Rows from block 12, named by matrix and row number. Rows with one number belong to one channel. Each number is 128 + 24 x the weight over its row's rms, rounded and kept within 0 to 255. All counts start at 0. After the name is the row's rms in percent of the matrix's.
# convs0: first 3x3 conv (model.blocks.12.convs.0.weight, 256x256x3x3), inputs 154-167, a 3x3 kernel for each
# convs1: second 3x3 conv (model.blocks.12.convs.1.weight, 256x256x3x3, transposed), outputs 154-167, a 3x3 kernel for each
convs0.129 099 [111 123 123 146 149 148 142 154 133 137 130 146 162 154 144 156 159 150 144 143 154 126 103 129 149 125 142 183 164 137 162 153 146 156 142 133  93  84  91  93  94  70 132 102 128 136 115 145 135 106 110 113 101 116 107 120 115 111  87 136 106 107 117 125 125 144 142 186 129 133 169 135 108 106 132 145 106 168 111 133 127 119 136 142 119 138 138 108 121 133  73 119 124  71 150 138 106 109 139 131 114 128 131 119 100  94  79 102 148 142 131 129 161 141 130 152 155 103  92 106 109  86  80 140  92 115]
convs0.130 103 [131 127 115 136 121 131 129 139 115 111 109 156 123  88 129 143 117 130 105 112 147 102 104 111  99  93 124 176 136 167 145 118 125 189 163 146 120 123 124 124 132 154 127 136 136 104 110 119  98 120 130 117 105 115 119 122 149 128 125 120 134 108 120 116  90 118 102  98 127 127 116 153 123 130 152 166 158 129 149 141 161 142 134 143 195 167 163 186 139 171 127 127 135 126 127 114 159 124 133 144 118 137 117  93 126 120 112 125 126 148 112 134 142 126 150 153 121 135 132 136 139 122 113 128 120 119]
convs0.131 099 [134 124 123 136 139 127 138 128 122 175 145 179 174 137 163 150 122 117 129 134 173 132 120 171 136 140 167 112 138 120  88 136 116  87 130 121  93 115 134 132 148 135 112 138 108 115 114 116 107 118  92 103 117 110 115 113 121 106 103 122 145 102 131 134 129 127 137 162 128 152 138 131 122 114 106 137 154 121 148 168 145 144 117 118 122 149 115 141 109 117 127 142 123 123 187 133 139 128 128 132 110 121 105  98 117 149 106 123 146 160 147 149 156 152 167 166 162 149 174 170 142 185 185 152 168 178]
convs0.132 097 [139 135 116 152 146 117 119 107 152 129 128 122 117  97 146 149 142 101 126 126 135 149 146 170 173 111 149 134 115 111 133 125  97 111 131 106 133 116 129 152  94  86 151 114  89 108 104 107 139  77  64 125 130  95  81  83 146 100 141 128 144 121 181 160 169 124 125 125 163 142 127 138 159 148 144 155 145 153 133 100 128 104 130 132 124 150 154 142 136 173 130 117 136 145 138  86 139 107 111 118 123 116 120  97 126 107 108 110 127 151 133 117  23 107  95  91 107 109 117 107 109 123 115  98 117 121]
convs0.133 097 [128 142 142 125 120 104 143  89 100  98 101 121  93 107  84  98 103 120 137 147 120 132 103  65 113  90 104 113 136 157 168 191 180 144 126 155 117 161 149 123 134 164 106 125 118 139 117 133 153 115 119 139 105 138 139  98 149  88 102 112 160 114 162 118 145 159 162 138 121 162 144 175 115 105 125 141 113 127 149 128 140 151 158 160 132 164 159 173 130 153 144 125 116 136 114 125 160 124 129 135 121 117 154 134 142 173 151 141 145 123 149 151 166 134 159 168 168 119 121 125 146 123  80 126 112  91]
convs0.134 102 [134 155 145 136 190 153 108 138 136 127 161 158 134 170 139 195 185 119 137 126 114 102 123 115  98  90  96 112  81 108 115  98 118 137 140 129  87 139 134 101 101 148 149 132  91 142 134 100 158 197 193  80 116 130 157 127 148 157 136 124 115 160 136 124 141 133 131 140 107  85 100 131 135 113 150 159 154 129 138 115 105  99 122 103  94 108  73  94 137 121 102 107 153 105 129 166  76  87 129 136 139 130 142 128 137 130 141 139 133 124 122  86 104 116 125 115 140 143 184 136 191 150  92 164 156 126]
convs0.135 104 [139 147 115 162 161 135 160 124 124 138 122 114 143 125 129 123 115 146 107  98 114 107 112  98 104  76 104 148 193 139 183 170 151 144 132 151 112  99 119 119 119 121 103 158 125 130 121 142 127 101 121 133 141 151  90 106 111 107  99  99 123  81  92 125 132 137 112 104 112  83 108 139 116  80 130  92 125  94 115 103 120 144 120 150 162 137 165 115 110 139 147 124 151 132 144 142 149 174 157 114 111 148 120 114 119 138 140 136 182 152 139 146 148 130 131 146 113 110 102 108 126 110 102 126 107 135]
convs0.136 102 [ 88  89  93  56  73  98  70 110 114 123 125 153  84  97 140 102 117 146 137 153 182 129 129 110 159 128 119 123 136 102 111 123 105 133 110 123 142 112 119 115  95  85 100 138 129 137 120 123 112  82  95 104 105 127 149 140 123 136 112 137 110 122 115 127 109 136 129 137  90 101 121 131 181 161  99 136 191 107 102 114 140 119  72 138 121 103 118 152 140 143 163 154 150 134 104 101 125 125 156 132 147 159 122 115 140 146 152 156 141 125 114 135 108 134 137 149 120 119 112 108 100 127 112 112 136 120]
convs0.137 106 [113  83  84 101  96  79 128 110  88 134 142 135 144 119 154 132 122 123 109 144 146 100 130 123 146 138 162 148 155 111 169 156 153 131 146 156 133  82  96  96  40 113 138  78  93 131 112 129 100 126 116 105 104 122 147  87 122 140  89 107 137  95  89 102  94 113 112 103 138 105 142 126 133 124 139 152 133 126 142 132 129 121 119 127 108 104  96 168 157 120 146  67  95 133  87 122 121  77  98 117 124 139 119 118  91 120 154 124 108 116 116 107 118 150 121 128 133 137 128 120 104 121 137 130 120 145]
convs0.138 103 [113 123 137 120 114 121 109  82 125 151 131 142 143 100 119 132 113 128 127 110 126 108 103 111 136 119 115 137 137 141 159 125 134 133 148 131 168 143 163 141 140 137 143 127 111 180 175 172 168 165 221 159 197 206 173 150 132 179 148 138 140 154 149 127 133 148  97 110 120 122 105 109 116 151 144 146 164 175 141 149 166 159 122 143 131 146 170 121 146 148 163 121 163 141 128 169 131 135 128 128 142 176 131 151 165 127 141 157 152 142 139 128 141 105 149 156 137 132 131 112 131 153 153 159 160 118]
convs0.139 100 [121 132 101 132 139 131 154 125 123 126 158 150 139 178 122 119 138 105 158 119 140 135 130 132 102 111 137 121 117 110 106 107  85 108  89 105 152 172 130 200 149 100 177 119 140 150 122 125 169 137 111 138 139 133  98  79  98 124 110 112 108 110  96 119 104 127 142 142 146 147 168 160 140  84  95 116 133  84  99 121 119 127 108 120 169  93  91 180  89 100 105 128 154 102  98 149  97  49  98  93 103 149 110 130 131 154 115 121 126 102 122 122 105 127 148  95 133 129 125 118 101 132 135 101 143 136]
convs0.140 097 [142 144 119 135 107 113 130 138 127 104 123 125  88 105 119 118 126 139 148 167 166 180 162 169 185 167 178 180 177 150 173 156 141 171 174 182 148 138  96 136 124 124 134 149 168 190 138 128 145 136 150 139 150 145 106 114 136 114 115 122 123 125 144 163 149 135 124 101  93 110 103  83 115 135 138 142 122 126 125 117 101 123 143 153 141 157 148 142 161 160 133 143 128  98 113 121  96 127 116 128 130 133 118 137 133 133 150 135 121 107 103 128 112 104 131 115 127 151 154 150 183 199 163 136 137 150]
convs0.141 102 [159 153 171 130 157 173 105 126 143 113 110 137 148 182 161 131 137 154 176 157 155 166 135 146 146 141 137 122 128 108 113 145 104 118 129  91 160 139 119 108 139 111 101 111 120 118 148 130  93  68  85 117 117  86 123 132 142 110  69 112 121 136 127 148 127 146 136 150 163 124 157 155 132 114 116 144 112 146 130 100 129 154 119 132  89 109 130 123 100 124 152 123 141 115 144 108 139 158 151 125 111 115 114 109  97 155 121 125 145 155 176 149 144 145 143 147 127 128 123 104 111 106 148 124 111 131]
convs0.142 104 [137 166 142 142 147 132 127 113 124 130 131 124 117 106 112 148 132 112 115 144 146 105 119 116 141 115 146 156 140 106 163 191 123 135 160 146 143 162 148 124 155 165 113 155 144 167 162 160 197 203 163 147 177 148 166 128 118 134 144 140 126 149 122 150 132 140 130 111 111 145 110 132 110 108 122 123 114  99 156 106 140 142 115 153 110 118 139 107  97 144 167 186 160 175 206 167 178 148 120 120 162 135 119 174 147 119 132 143 150 123 131 128 134 130 137 126 131 128 154 141 120 161 138 127 104 119]
convs0.143 103 [129 109 112 131 148 132 115 112 124 121 134 118 124 109 155 109 142 142 149 148 157 123 135 161 140 142 146  99 103 104  93 146  93  87 107 103 134  80 115 145 120 134 119  88 119 161 149 131 110 123 125 125 102 131  96 158 120 134 189 124 144 179 139 136 106 113 117  92 104 124 109 119 137 171 131 199 204 201 180 166 160 147 105 153 103  68  94 103 128 128  94  47  67 114  70  58  68  46  90 152 161 132 148 139 173 137 169 196 133 148 141 151 134 134 143 120 139 150 166 142 163 155 145 144 159 158]
convs0.144 099 [107 123  90 114 103 108 141 115 134 144 137  96 112 100  57 110 110  91 141 108 148 132 121 100 166 140 130 119 114 109 105 171 131 111 103  87 132 136  96 140 102 132 131 116 122 158  98 137  98  79  94 118  97 114 127 135 175 177 149 151 128 152 170 136 137 133 132  99 107 118  99 144 135  95  92 112  84 103 126  90 112 129 134 107 164 145 159 147 141 143 131 143 146 101 135 170 121 156 149 110 110 140 122  87 151 116 109 163 132 126 169 143 161 154 135 184 165 116 135 131 161 136 124 146  97 113]
convs0.145 099 [ 96 138 140 133 137 165 117 138 144 123 127 139 169 148 116 160 129 137 129 122 126 149 109 127 141 115 164 111 115  91 114 121  82 113  99 157 180 138 141 167 126 153 121 154 127 134  99  97  94 135 114 149 125 132 161 127 123 136 103 113 140 137 147 103 102 131  99 154 169 128 136 153 154 119 116 150 144 172 131 135 171 143 109 141  98 106 154 134  85 114 156 151 127  90 148 109 128 148 142 117 149 106 114 111 105 101 105 149 166 138 125 139 185 121 123 144 112 114 135 125 104  82  91  97  87 112]
convs0.146 098 [153 156 150 151 174 134 151 150 138  74  92 131 115 143 145 131 109 121 129 130 132  98 116  78 133 135 107 142 140 138  76 123 129  93 102 130 121 131 121 115 143 120 114 144 138 146 111 158 103 111 122 126  94 145 138 133 122 153 125 100 142 153 148 100 103  96 114 140  96 146 113 114 122 105 117 114 124  98 161 123 109 153 172 131 166 146 155 147 130 110 113 100 125 105  93 120 121 131 126 118 139 158  98 112 118 132 102 122 129 163 123  89 106 132 106 116 127 121 131 122 109 139 153 118 177 155]
convs0.147 105 [131 174 139 105 132 118 127 130 117 156 142 123 105 126 153 118 153 196 154 100 105  88 112 107 108 133 147 125 133 123  99 116 118 111 107 128 104 180 120 112 134 107 146 158 139 138 158 128 149 182 142 162 143 101 105 118 137 146 132 138 147 100  93 108 128 124 123 155  94 144 143 110 118  83 130 169 110 169 111  76 149 148  96 118 124 106 125 150 132 110 111 146 127 170 172 146 132 137 115 120  77 111 129 116 155 140 166 150 161 159 160 130  75 106 154  89  93 139 131 133 118 129 178 135  84 121]
convs0.148 098 [107 115 126 122 117  99 132 105 128 139 123 138 157 145 126 124 141 143 157 107 123 131 130 112 136 129  87 119 105 116 115 118 101 146 132 130 101 109 120  61 129 109 102  87  84 139 118 102 165 146 121 141 145 115 133 161 145 154 161 175 144 144 161 125 111 150  98 119  90 107 118 136 115 105 124 130 117 115 117 141 129 140 111 126 114 120 134 113 117 144 126  92 140  97  92 129 142 142 125 128 148 121 117 129 153 131 177 176 145 124 135 107 118 130  99 118 134 143 152 135 162 142 111 138 163 134]
convs0.149 097 [145 152 151 145 151 136 151 133 137 150 112 136 147 156 165 148 130 123 134  97 107 101 138 134  75 100 124 139 131 117  73 110  98  94  89 133 139 128 126 177 180 130 167 159 153 157 149 146 128 150 148 114 118 154 131 125 179 154 108 166 147 125 136 138 126 124 161 139 124 141 138 112 110 134 104 149 150 133 150 136 138 145 139 141 101 115 133 120  92  81 100 138 154 141 143 150 156 168 162 134 135 115 113 127 126 110 101 141 119 132 141 129 147 118 118 160 140 116 138 122 100 122 142 108 122 139]
convs0.150 100 [122 112 118 142 122 116  97 125 109 116 111 131 118 142 120 165 119  90 112  98 103 101  90 103 137 126 122 132 146 153 126 116 125 120 111 145 129 129 177 133 111 150 150 131 158 146 133 156 134 138 114 143 134 154 111 132 115 180 149 125 157 157 126 129 116 135  90  89 111 127 116 127 125  70  88  81 102  63 116  89  88 126 152 148 134 124 144 136 137 148 154 160 174 160 185 153 173 155 165  84  98 122 126 117 121  93  98 120 155 126 107 112  94  98  93 111 111 161 150 121 118 135 132 126 109 115]
convs0.151 098 [131 150 127 144  86 124  93  98 129 133 135 116 142 140 136  84  98 134 126 124 113 138 122 133 144 121 152 129 160 123 135 140 116 117 145 141 148 125 104 136 114 102 101 145 160 101 135 189 138 194 171 167 130 108 153 129 110 133  73 127  87 120 132  90 107 162  96  86 128 146 131 124  94  99 140 123 197 126 136 106 113 130 107 138 143 119 151 125  83 123 113 146 189 137 144 143 156 139 105 129 153  95 124  97 128 109  94 131 109 123  94  98 103 102 107 115 101 136 149 102 133 115  98 108 133 139]
convs0.152 103 [115 110 107 107  83 101 105  98 112 142 138 153 142 131 151 108 136 148 136 149 166 130 131 137 117 158 137  99  84 105 111 131 145 108 121 126 127 124 101 135  88 114 112  79 109 124 111 135 127 104 126 124 113 118 120 141 166 143 157 176 137 154 163 130 155 176 157 162 176 165 185 156  96 117 131  84  57  82  95  72  70 149 133 133 154 137 135 148 157 148 133 138 132 113 135 128 130 148 139 118 126 145  80 103 141 111 143 164 150 136 137 150 148 125 152 146 133 112  96 106 111 115 118  96 117 102]
convs0.153 098 [142 146 129 167 185 188 154 167 149 103  82  96 125  87  99 115 111 113 161 128 142 162 123 119 141 128 104 100  89 102  98 116 116 123 104 105 127 106 141 143 143 148 128 114 145 160 153 160 148 164 158 131 130 169 131 140  96 104  88 102 113 130 124 101 124 126 115 119 109 113 155 161 113 158 147 140 166 169 197 172 136 119 114 121 107  80 141  96  95 142  98 123  95  80  84 114 124  93 108 119 127 146 122 130 108 140 118 119 114  96 100 105  96 107 123 125 135 115 110 131 117  96 116 118 120 141]
convs0.154 101 [128 120 133 122 140 147 119 135 155 132 135 133 108 122 123  85  86 112 170 100 159 152 112 136 144 135 152 155 170 136 157 137 120 137 156 137  97  98 111  87 129 131  84 106 131 121 122 107 102 101  86  92 105 119  83 108 117 103  63  87 110  82  87 123 104 145  84 117 139  97  92 114 109  92 146 107 109 148 129 111 119 150 138 113 138 146 135 172 145 152 160 160 126 161 143 134 152 128 137 137 107 121 121 114  89 124 108 109 117 110 106  91 103 105 105 128 128 155 179 142 153 121 133 168 151 140]
convs0.155 098 [123 150 101 116 135 129 140 125 133 134 136 136 122 103 119  99 123 119 100 160 186 111 153 136 147 124 130 117  67  89 103 103 101  90  91 127 138 155  95 168 127 118 132 100 135 127 102 127 147 180 157 131  81 116 171 133 129 131 141 117 173 177 187 134 110 164 154 135  92 165 138 115  69 119 150 177  89 144 169 151  78 120 156 145 116 140 120 129 156 130 110 138 117 126 169 160 132 108 119 136  94 188 129 111 145 115  92 125 118 105 118 118  97 132 111  77 127 130 143 101 124 133 117 127 141 147]
convs0.156 100 [152 163 152 153 118 118 136 150 120  98  73  75 110  85 105 101 115 126 133 136 122 153 118 103 131 126 116 138 127 131  82  96  89 112 118  91 167 120 128 158 133 180 143 153 146 149 128 135 143 162 122 157 103 109 135 102 123 143 140 130 113  99 146 153 125 145 122  99 127 135 136 115 100 135 129 113 131 142 145 126 131  98  72 119 120  81 124 105  97 145 138 109 124 129 128 146 146 147 168 156 185 159 128 109 144 144 137 169  95 102  97 134 114 114 124 116  80 107 124 113 121  87  86 105 120 112]
convs1.129 100 [140 130 147 158 109 117 119 117 128 163 122 108 126 145 114 157 136 134 145 151 162 145 168 172 122 123 133 134 120 118 101 102 123 105 135 149 111 105  70 140 135  95 138 114 108 123 152 134 126 130 126 107 109  97 161 103 141  75  66 112 113  99 120 153 159 121 177 191 139 157 171 168 163 138 138 121 141 143 139 134 149 151 124  91 129 137 144 101 120 119 134 143 147 103 135 143 126  96 126 132 138 128 111 142 135 157 170 142 129 126 133 131 130 147 133 125 130 137 143 115 141 144 146 136 140 144]
convs1.130 112 [117 115 106  95 110  81  97  96  94 143 149 107 157 147 110 160 168 131 150 150 112 149 164 149 140 137 127 101  92 106 101 121  84 108 116 127 113 131 131 115 147 122 126 134 126 130 126 129 144 125 142 141 119 138  74  91  99 102  83  84 104 138 118 105 156 157 112 122 141 119 136 143 105  91  89 123 107 102 144 128 105 153 156 168 147 173 173 125 154 181  95  86 109 126 113 116 118 162 131 117 138 133 131 118  98 109 149 139 136 132 133 138 138 124 121 120 113  85  96  90  96  83 114 104  94 112]
convs1.131 106 [169 170 154 149 148 143 142 133 130 106 142 126 131 154 137 136 175 135 102 128 135 114 114 126 130 116 113 132 117 140 127 118 165 147 178 165 124 125 144 201 157 130 200 154 130 125 109 121 106  77 118  96  97  96 143 146 142 131 146 144 121 144 139 124 145 135 121 138 150 108 125 147 120 118 151 112 110 141 166 165 183 121 148 131 120 135 111 108 107 101 158 162 126 152 178 102 148 144 106 115 117 115  86  52 113 130  80 104 106 116 130 116 115 116 110  90 102 159 163 123 154 166 141 154 149 156]
convs1.132 082 [160 129 125 155 144 117 141 125 116 122 117 105 115 102 115 106 108 123 121  79 124  75 104 124 120  96  93 134 142 117 148 137 155 155 128 131 119 143 144 131 116 132 106 104 106 155 161 153 168 176 187 156 162 141 184 158 104 146 121  79 158 128 127 113  83  85  71  59 100  81  77 115 115  92 135 158 186 159 131 158 143 136 124 135 123 133 138 140 133 151  72  61 107  93  99 123 132 119 136 134 108 108 118 152 159 126 161 184  97  75  91 107 102 111 138 118 104 116 127 108 133 138 126 155 151 118]
convs1.133 096 [130 142 153 120 149 156 115 132 134  93 118 129 100 101 147 137 134 149 115 123 128 103 155 149 103 148 144  93 110 123 101 143 134 111 146 144 149 120 106 166 117 106 155 117 136 155 157 165 144 152 169 135 133 153 170 153 160 146 111 127 105 128 138 105 110 127 135 128 112 135 130 147 125 138 151 155 149 158 148 146 150 141 172 140 102 111 118  92  88 112 153 145 164 152 125 155 161 138 149 127  90 141  92  81 129 129 116 146 114 133 147 140 131 128 140 155 118 130  91 115 155 121 123 132 126 131]
convs1.134 094 [144 148 154 106 113 151 119 118 146 109 133 118 133 122 117 154 154 104 130 126 119 104 125 134 178 137 131 105 110  99 114  69  96 135  82  96 142 139 157 153 169 141 145 183 165 100 115  75 113  97 124 116 106 119 139 130  94 131 120 110 116 140 152 161 120 130 115  98 128  92  85 122 101  82 110  55  77 108 113  92  94 112  96 103 130 142 157 102 119 144 149 156 110 167 137 110 153 131 134 136 141 149 141 117 164 143 172 157 126 137 121  98 105 110 121 128 145 123 121 117 135 128 139 132 103 111]
convs1.135 103 [146 134 135 169 149 146 162 157 140 118 149 159 116 123 142 138 135 152 157 194 181 155 188 165 147 143 142 126 123 126 128 173 142 126 128 114 147  99  97 150  99  95 134 106  95 116 108 108 124 107  76 124 124  95 107 106 106 100  89 129 108 109 133 131 127 134 110 135 135  95 132 145 177 173 175 171 194 189 160 136 144 129 132 109 105 111  94 108 100 121 155 189 148 134 154 135 138 129 141 155 109 127 137  97 150 146 106 143 135 127 103 116 107  96  97 126 143 155 115 104 126 110 100 118 105 102]
convs1.136 095 [ 99  97 104  86  73  90  96  90 101 156 160 145 142 135  99 103 107 122 125 127 126 113 119 116 113 131 132 133 148 149 138 150 139 139 110 109 108  88  89  95  98  66 115 126 105 137 138 136 135 161 153 122 173 146 143 159 129 149 130 146 118 161 112 115 135 135 125 102 118 120 136 114 136 144 157 123 166 127 140 169 155 175 149 128 143 112  90 107  83  85 136 141 114 114 105 128 145 138 148 192 111 137 156 114 119 150 113  91  75  97 109  84  87 100 110 123 125 132 135 134 122 149 126 126 116 103]
convs1.137 107 [131 152 107 125 149 106  93  97 102 111 116  98  88  99 107 116 123 151 110 121 129  99 111 128 106 101 108 121 121 105 103 110 122 133 125 122 103 130 139  87 112 128  86 103 126 117 126 133 128 147 133 151 152 151 118 125 145  95  79  99  97  52 107 143 112 120 135  95 109 155 132 144 160 144 157 127  97 131 143 134 131 113 121 147  96 106 143 115 114 128 123 101  92 102 112 117 140 137 157 115 122 145 114 124 131 129 151 129 120  78 116 106  94 104 107  96 126 133 125 140 135 125 128 126 123 118]
convs1.138 106 [ 90  88 120  87 110 111  90 107 116 121 106 116 118 100 128 128 127 131 138 154 158 158 175 148 127 136 120 154 189 149 138 143 135 129 106 127 114  98  92 102 112 101 105 109 106  89  77  86  73  80  89  96  97  98 118  84 107 129 123 106 149 146 111 114  74  74 133  85  75 140 134 111  69  70  86 101 122 101 120 138 140 116  96  99 116 126 115 148 146 127 120 136 122 160 118 103 142 117 142 134 172 179 122 147 116 132 139 151 153 116 115 158 117 121 156 138 145 133 117 109 131 125 139 119  99 121]
convs1.139 091 [144 148 118 133 161 136 115 129 133 112 114 139 134 157 131 158 119 140 144 155 126 152 172 127 160 158 130  58  88 117  50  74 101  47  74  96 102 104 117 112 122 127 100 107 132 113 121 130 132 121 132 140 120 119 124 174 110 106 129 127 121 120 119 107 116 128  91  90 123  88  83 121 144 127 117  86  97 107  99  71  87 143 135 129 136 106 153 140 120 120 144 133 137 162 142 166 138 134 157 132 151 146 134  99 111 118 102 112 142 149 159 164 124 131 132 123 127 163 150 162 167 158 142 157 128 122]
convs1.140 112 [119 110 115 101  94 103  98  82 105 126 153 142 146 170 144 137 154 140 111  88  97  88  80  74 107 119 105 120 107 115 151 148 122 148 134 129 136 102  96 126 103 109 128 142 123 124 127 120 128 124  84 106  90  84 132 125 121 149 133 150 145 141 152 154 160 153 143 134 142 127 141 158 142 154 163 144 150 163 138 150 132 136 170 170  92 116 124 105 117 114 119 128 139 124 121 134 108 125 122 110  70  70 138 114  71 133 149 108 115 119 158 108  97 142 113 106 132 149 155 169 127 108 160 141 138 150]
convs1.141 109 [141 119 131 132 105 128 132 100 119 133 148 113 172 171 146 133 125  80  95 114  98 137 122 130 134 137 114 106 120 112 110 136 132 127 140 137  98 122 129 126 137 170 130 128 127 133 164 140 140 168 126 119 133  96 128 137 151 137  94 122 130 150  85 128 174 140 160 159 134 124 164 138 153 127  71 129 112 110 125 127 140 134 115 106 111  88 114 121 100 127 129 140 152 131 134 142 148  96 155 134 114 149 139 104 114 155 136 133 136 140 130  97 127 144  93 127 145 126 110 123 131 147 117 109 114 111]
convs1.142 102 [142 158 187 129 135 184 120 121 163 123 138 105 145 159 134 137 153 141 145 137 139 177 175 137 158 159 153 162 148 140 144 149 143 136 134 144 130  92 132 129  50 100 125  51  85 130 142 145 135 135 166 126 154 167 116 151 113 145 167 138 112 152 149 140 115  65 117  88  57  96 116  90 137  99  96 139 122 101 139 130 111 133 133 139 127 133 133  84 101 128 115 125  92 133 122 108  85 107 104 114 109 127 123 145 142 125 157 121 138 117 105 143  99  98 122 106 123 146 141 146 155 121 129 145 132 143]
convs1.143 114 [149 142  90 156 115  76 159 129 111 136 159 127 144 185 152 131 152 148  74  78  96 117 123  88  92  97  69 140 139 104 153 161 127 154 139 130 163 142 120 168 166  87 151 155 113 135 151  88 166 197 141 130 179 140 136 123 145 142 145 133 139 127 130 150 159 157 151 164 157 143 157 169 135 115 109 124 140 125 124 114 131 113 105 117 129 124 127 110 119 118 141 135 133 145 126 135 180 125 168 116  83 119 120  87 116 117 105 153 139 136 158 156 135 171 140 141 140 133  84 106 128 104 124 153  94 127]
convs1.144 105 [128 119 138 142 111 102 134  99 126 125 116 111 157 172 132 132 165 144  98 113 120  96  92 100  94 135 145 186 180 154 203 210 193 190 190 190 133 133 161 134 110 149 131 107 138 152 141 171 149 140 172 140 144 150 128 163 156 146 154 137 102 106 115 165 140 150 142 120 133 155 144 155 117 142 131 136 108 126 124 138 131 104 131 132  98 109  98 135  97  88  97 111 126 117 120 120  82 109 118 184 159 169 199 199 181 140 160 154 197 151 101 192 141 111 159 131 136  89 109 139 122 144 132 127 162 151]
convs1.145 087 [135 119 162 110 105 177 118 154 157  95  96  85 109 136 115  98 101  82 154 116 150 130 114 165 113 143 150 140 120 124 137 140 137 143 126 147 114 140 114 144 112 124 137 136 104 121 117 136  98 126 147 103 109 118 100 121 132 156  92 128 128 144 142 163 171 130 164 115 109 133 135 125 175 176 133 154 128 145  95  99 118 130 145 144 122 132 130 102 114 134 119 144 150 102 107 116 139 151 155  98  88 126 100 118 106 129 120  86 125 151 144 117 125 141 120 132 137 101 134  99 136 141 118 135 123  99]
convs1.146 096 [200 209 151 181 170 137 172 135 146 138 134 140 117  93  91 113 117 107 141 141 115 149 159 131 133 121 104 146 148 142 136 143 139 141 151 149  93 106 120  74  88  97 106 102 102 118 114 122 121 108 133 136  98  99 101 124 124 119 120 126 102 135 119 121 152 142 148 171 135 120 144 148 123 112 101  95 115 116  96  89  81 125 100  99 121  91  81 111  86  91 137 129 131 126 116 147 130 138 150 117 139 187 126 126 147  99  89 101 128 156 147 118 152 161  97 126 123 145  94 129 159 130 141 155 129 122]
convs1.147 103 [179 109 133 155 130 132 116 103 152 101 153 162  75  89  72 143 136 103 111 135 113 134 169 152 123 155 168 126 121 109 131 153 129 120 150 148 134 132 146 138 137 156 133 150 150 123 115 127 116 153 147 122 134 149 174 134 145 153 168 204 149 164 167 140 183 147 154 131 162 157 142 122 133 101 141 149 131 143 120 143 149  94 108 134 129 117 164 133 154 180  95 157 122 126 171  76 121 144 140 148 177 124 122 165 130 136 141 134 122 137 144 171 164 144 156 151 151 157 152 120 101  69  73 104 109  91]
convs1.148 082 [116  94 110 120  81 114 114 103 129 121 133  88 129 116 164 145 140 120 106 112 143 115 100 132 120 106 129 171 129 123 133 102 116 109  95  87 126 131 128 154 142 152 155 141 148 156 166 138 147 152 131 133 152 120 128 148 102  69  92 120 100  98 105  81  59  86 104  90  81 102 114 109  90  94 128  82 132 133 104 133 135 126 159 141 140 127 129 159 119 126 100  90  86  82  80 106  87  97 112 148 158 137 156 175 124 140 151 113 100 104 128  89 116 127 116 101 109 142 118 128 133 118 123 135 118 133]
convs1.149 094 [142 135 124 146 156 116 126 121  94 165 174 138 155 194 157 149 161 133 184 152 141 154 174 149 182 186 126 110 127 138 134 150 158 114 145 125 142 134 145 137  98 151 101 116 124 128 108 104 136 136 121 124 104  81 150 148  84 136 114 136 134 119  96 101 102  78 107 112 100 126 141 124  90  97 158 122 121 122 117 128 123 144 128 142 136 157 148 132 152 155 127 140 115 152 106 110 111 121  99 128 133 115 134 125 119 143 131 126 145 120 137 152 107 137 143 131 139 156 143 108 126  91 139 131 128 135]
convs1.150 116 [142 150 151 137 138 113 143 129 122 151 168 147 168 180 133 167 163 146 148 164 183 125 149 177  98 126 164 119 104 108  91  93 123  96  88 143 141 119 107 177 184 127 176 159 122 137 102 125 160 113 121 153 141 130 153 169 180 115 101 134 141 144 147 150 115 139 152 143 127 128 129 159 141 114 143 134 124 144 155 124 146 125 145 134 122 152 140 114 118 135 104 131 105 138 114  89 112 120 127 162 156 154 119 110 145 126 106 133 156 154 138 138 140 149 143 137 152 121 149 173 132 138 191 142 156 165]
convs1.151 092 [ 71 112 120 104 126 143 115 111 160 149 143 143 151 180 142 107 132 161 145 131 138 140 132 138 120 129 139 145 147 129 115 171 148 115 111 118 170 152 119 151 153 147  84 119 147 124 123 119 182 137 121 121 149 130 143 145 163 138 184 166 143 154 120 119 134 165 114 172 144 119 128 128 122  78 108 119  99  93 138 110 131  80 130 135 118 138 141 149 137 134 105 115 149 121 144  97 159 120  82 114 128 108 131 153 119 115 133 142 147 139 149 106 134 144 139 167 122 100 140 125 121 116 160 139  90 108]
convs1.152 105 [ 92  79  97 108  97 110 114 119 128 137 142 133 142 121 115 129 115 103 117 117 130 145 132 133 119 149 149 121 121 132 137 116 116 133 120 131  91 112 118 114 128 111 126 153 123 121 129 117 110  96 108 105  93 106 109 136 130 127 137 115 148 115 133 154 127 103 122 112  86 132 104 120 120 136 110  92 124 118 117 128 123 155 166 170 161 154 144 182 146 143 137 136 139 133 132 119 171 152 126 104 113  98 102 145 113 116 153 126 128 124 148 121 123 156 118 144 158 153 153 127 160 156 141 160 149 135]
convs1.153 090 [152 115 101 156 151 132 113 101  85 158 160 117 161 138 131 174 110  94 133 119  99 130 126 103 105  97 123 152 123 119 138  96 126 126  98 126 144 159 181 143 141 150 141 157 143 104 125 107 109 116  94 135 143 118 137 150 123 141 132 144 144 163 155 133 132 145 125 121 119 101 113 144  92  71  98 129 109 120 111 130 121 124 142 133 149 145 129 124 119 130 130 123 144 131 139 138 139 128 175 107  98 131 125 108 125 149 127 121 146 141 117 132 136 131 126 129 143 144 112  92 148 143 112 140 139 124]
convs1.154 100 [153 163 133 158 160 147 188 161 165 133 142 141 115 115 136 110 100 132 130 152 149 112 122 129 126 113 134 158 171 132 117 125  97 105  77 101 126 138 141 119 113 140 140 134 139 126 142 131  93 105 121 114 123 122  96  99 104 100 118 114 119 137 123 102 117 106  87 115  86 115 119 113 111 108 120 110  99  98 116  99 109 114 134 130 107 150 132 102 136 126 108 110 132  92  99 117  97  92  91 124 141 117 154 155 109 154 170 132 152 147 141 138 133 122 142 132 126 158 162 159 148 163 174 129 125 129]
convs1.155 092 [165 187 141 160 205 152 149 168 167 109 108  84 113 101  96 107 119 123 108  91 114 114 108 100 127 146 106 112  90 114 132 113 112 154  97  98 132 107 101 150 131 126 111 111 121  82 101 138  62  48  80 100  85  82 107 156 122 158 100 124 130 123 100 110 139 169 127 148 134 109 121 127  91 131 176  95  77 135 127 100 114 150 151 113 133 192 140 121 164 148 143 146 124 159 128 134 121 166 126 133 144 143 155 111 162 147 128 141 111 117 149 120 133 149 162 132 130 111 106 145 139 127  95 153 128 122]
convs1.156 093 [109 128 123 126 107 120 115  83  97 107 117 119 108 100 147 111  83  98 122 113  96 113  82 112 113 108 108 150 164 161 128 140 147 126 139 152 145 132 150 103 121 161 118 122 120 160 179 150 149 178 187 108 154 167 153 170 143 167 190 160 169 164 153 173 182 123 178 187 140 148 168 184 123 100 127  84  93 121 101 112 119 100 110 152 105 108 142 104 138 142 116 111  97 104  96  83 141 135 109 125 118 105 109 104 111 121 104 126  93 122 157 121 144 161 130 159 156 166 137 115 152 135 104 141 125 148]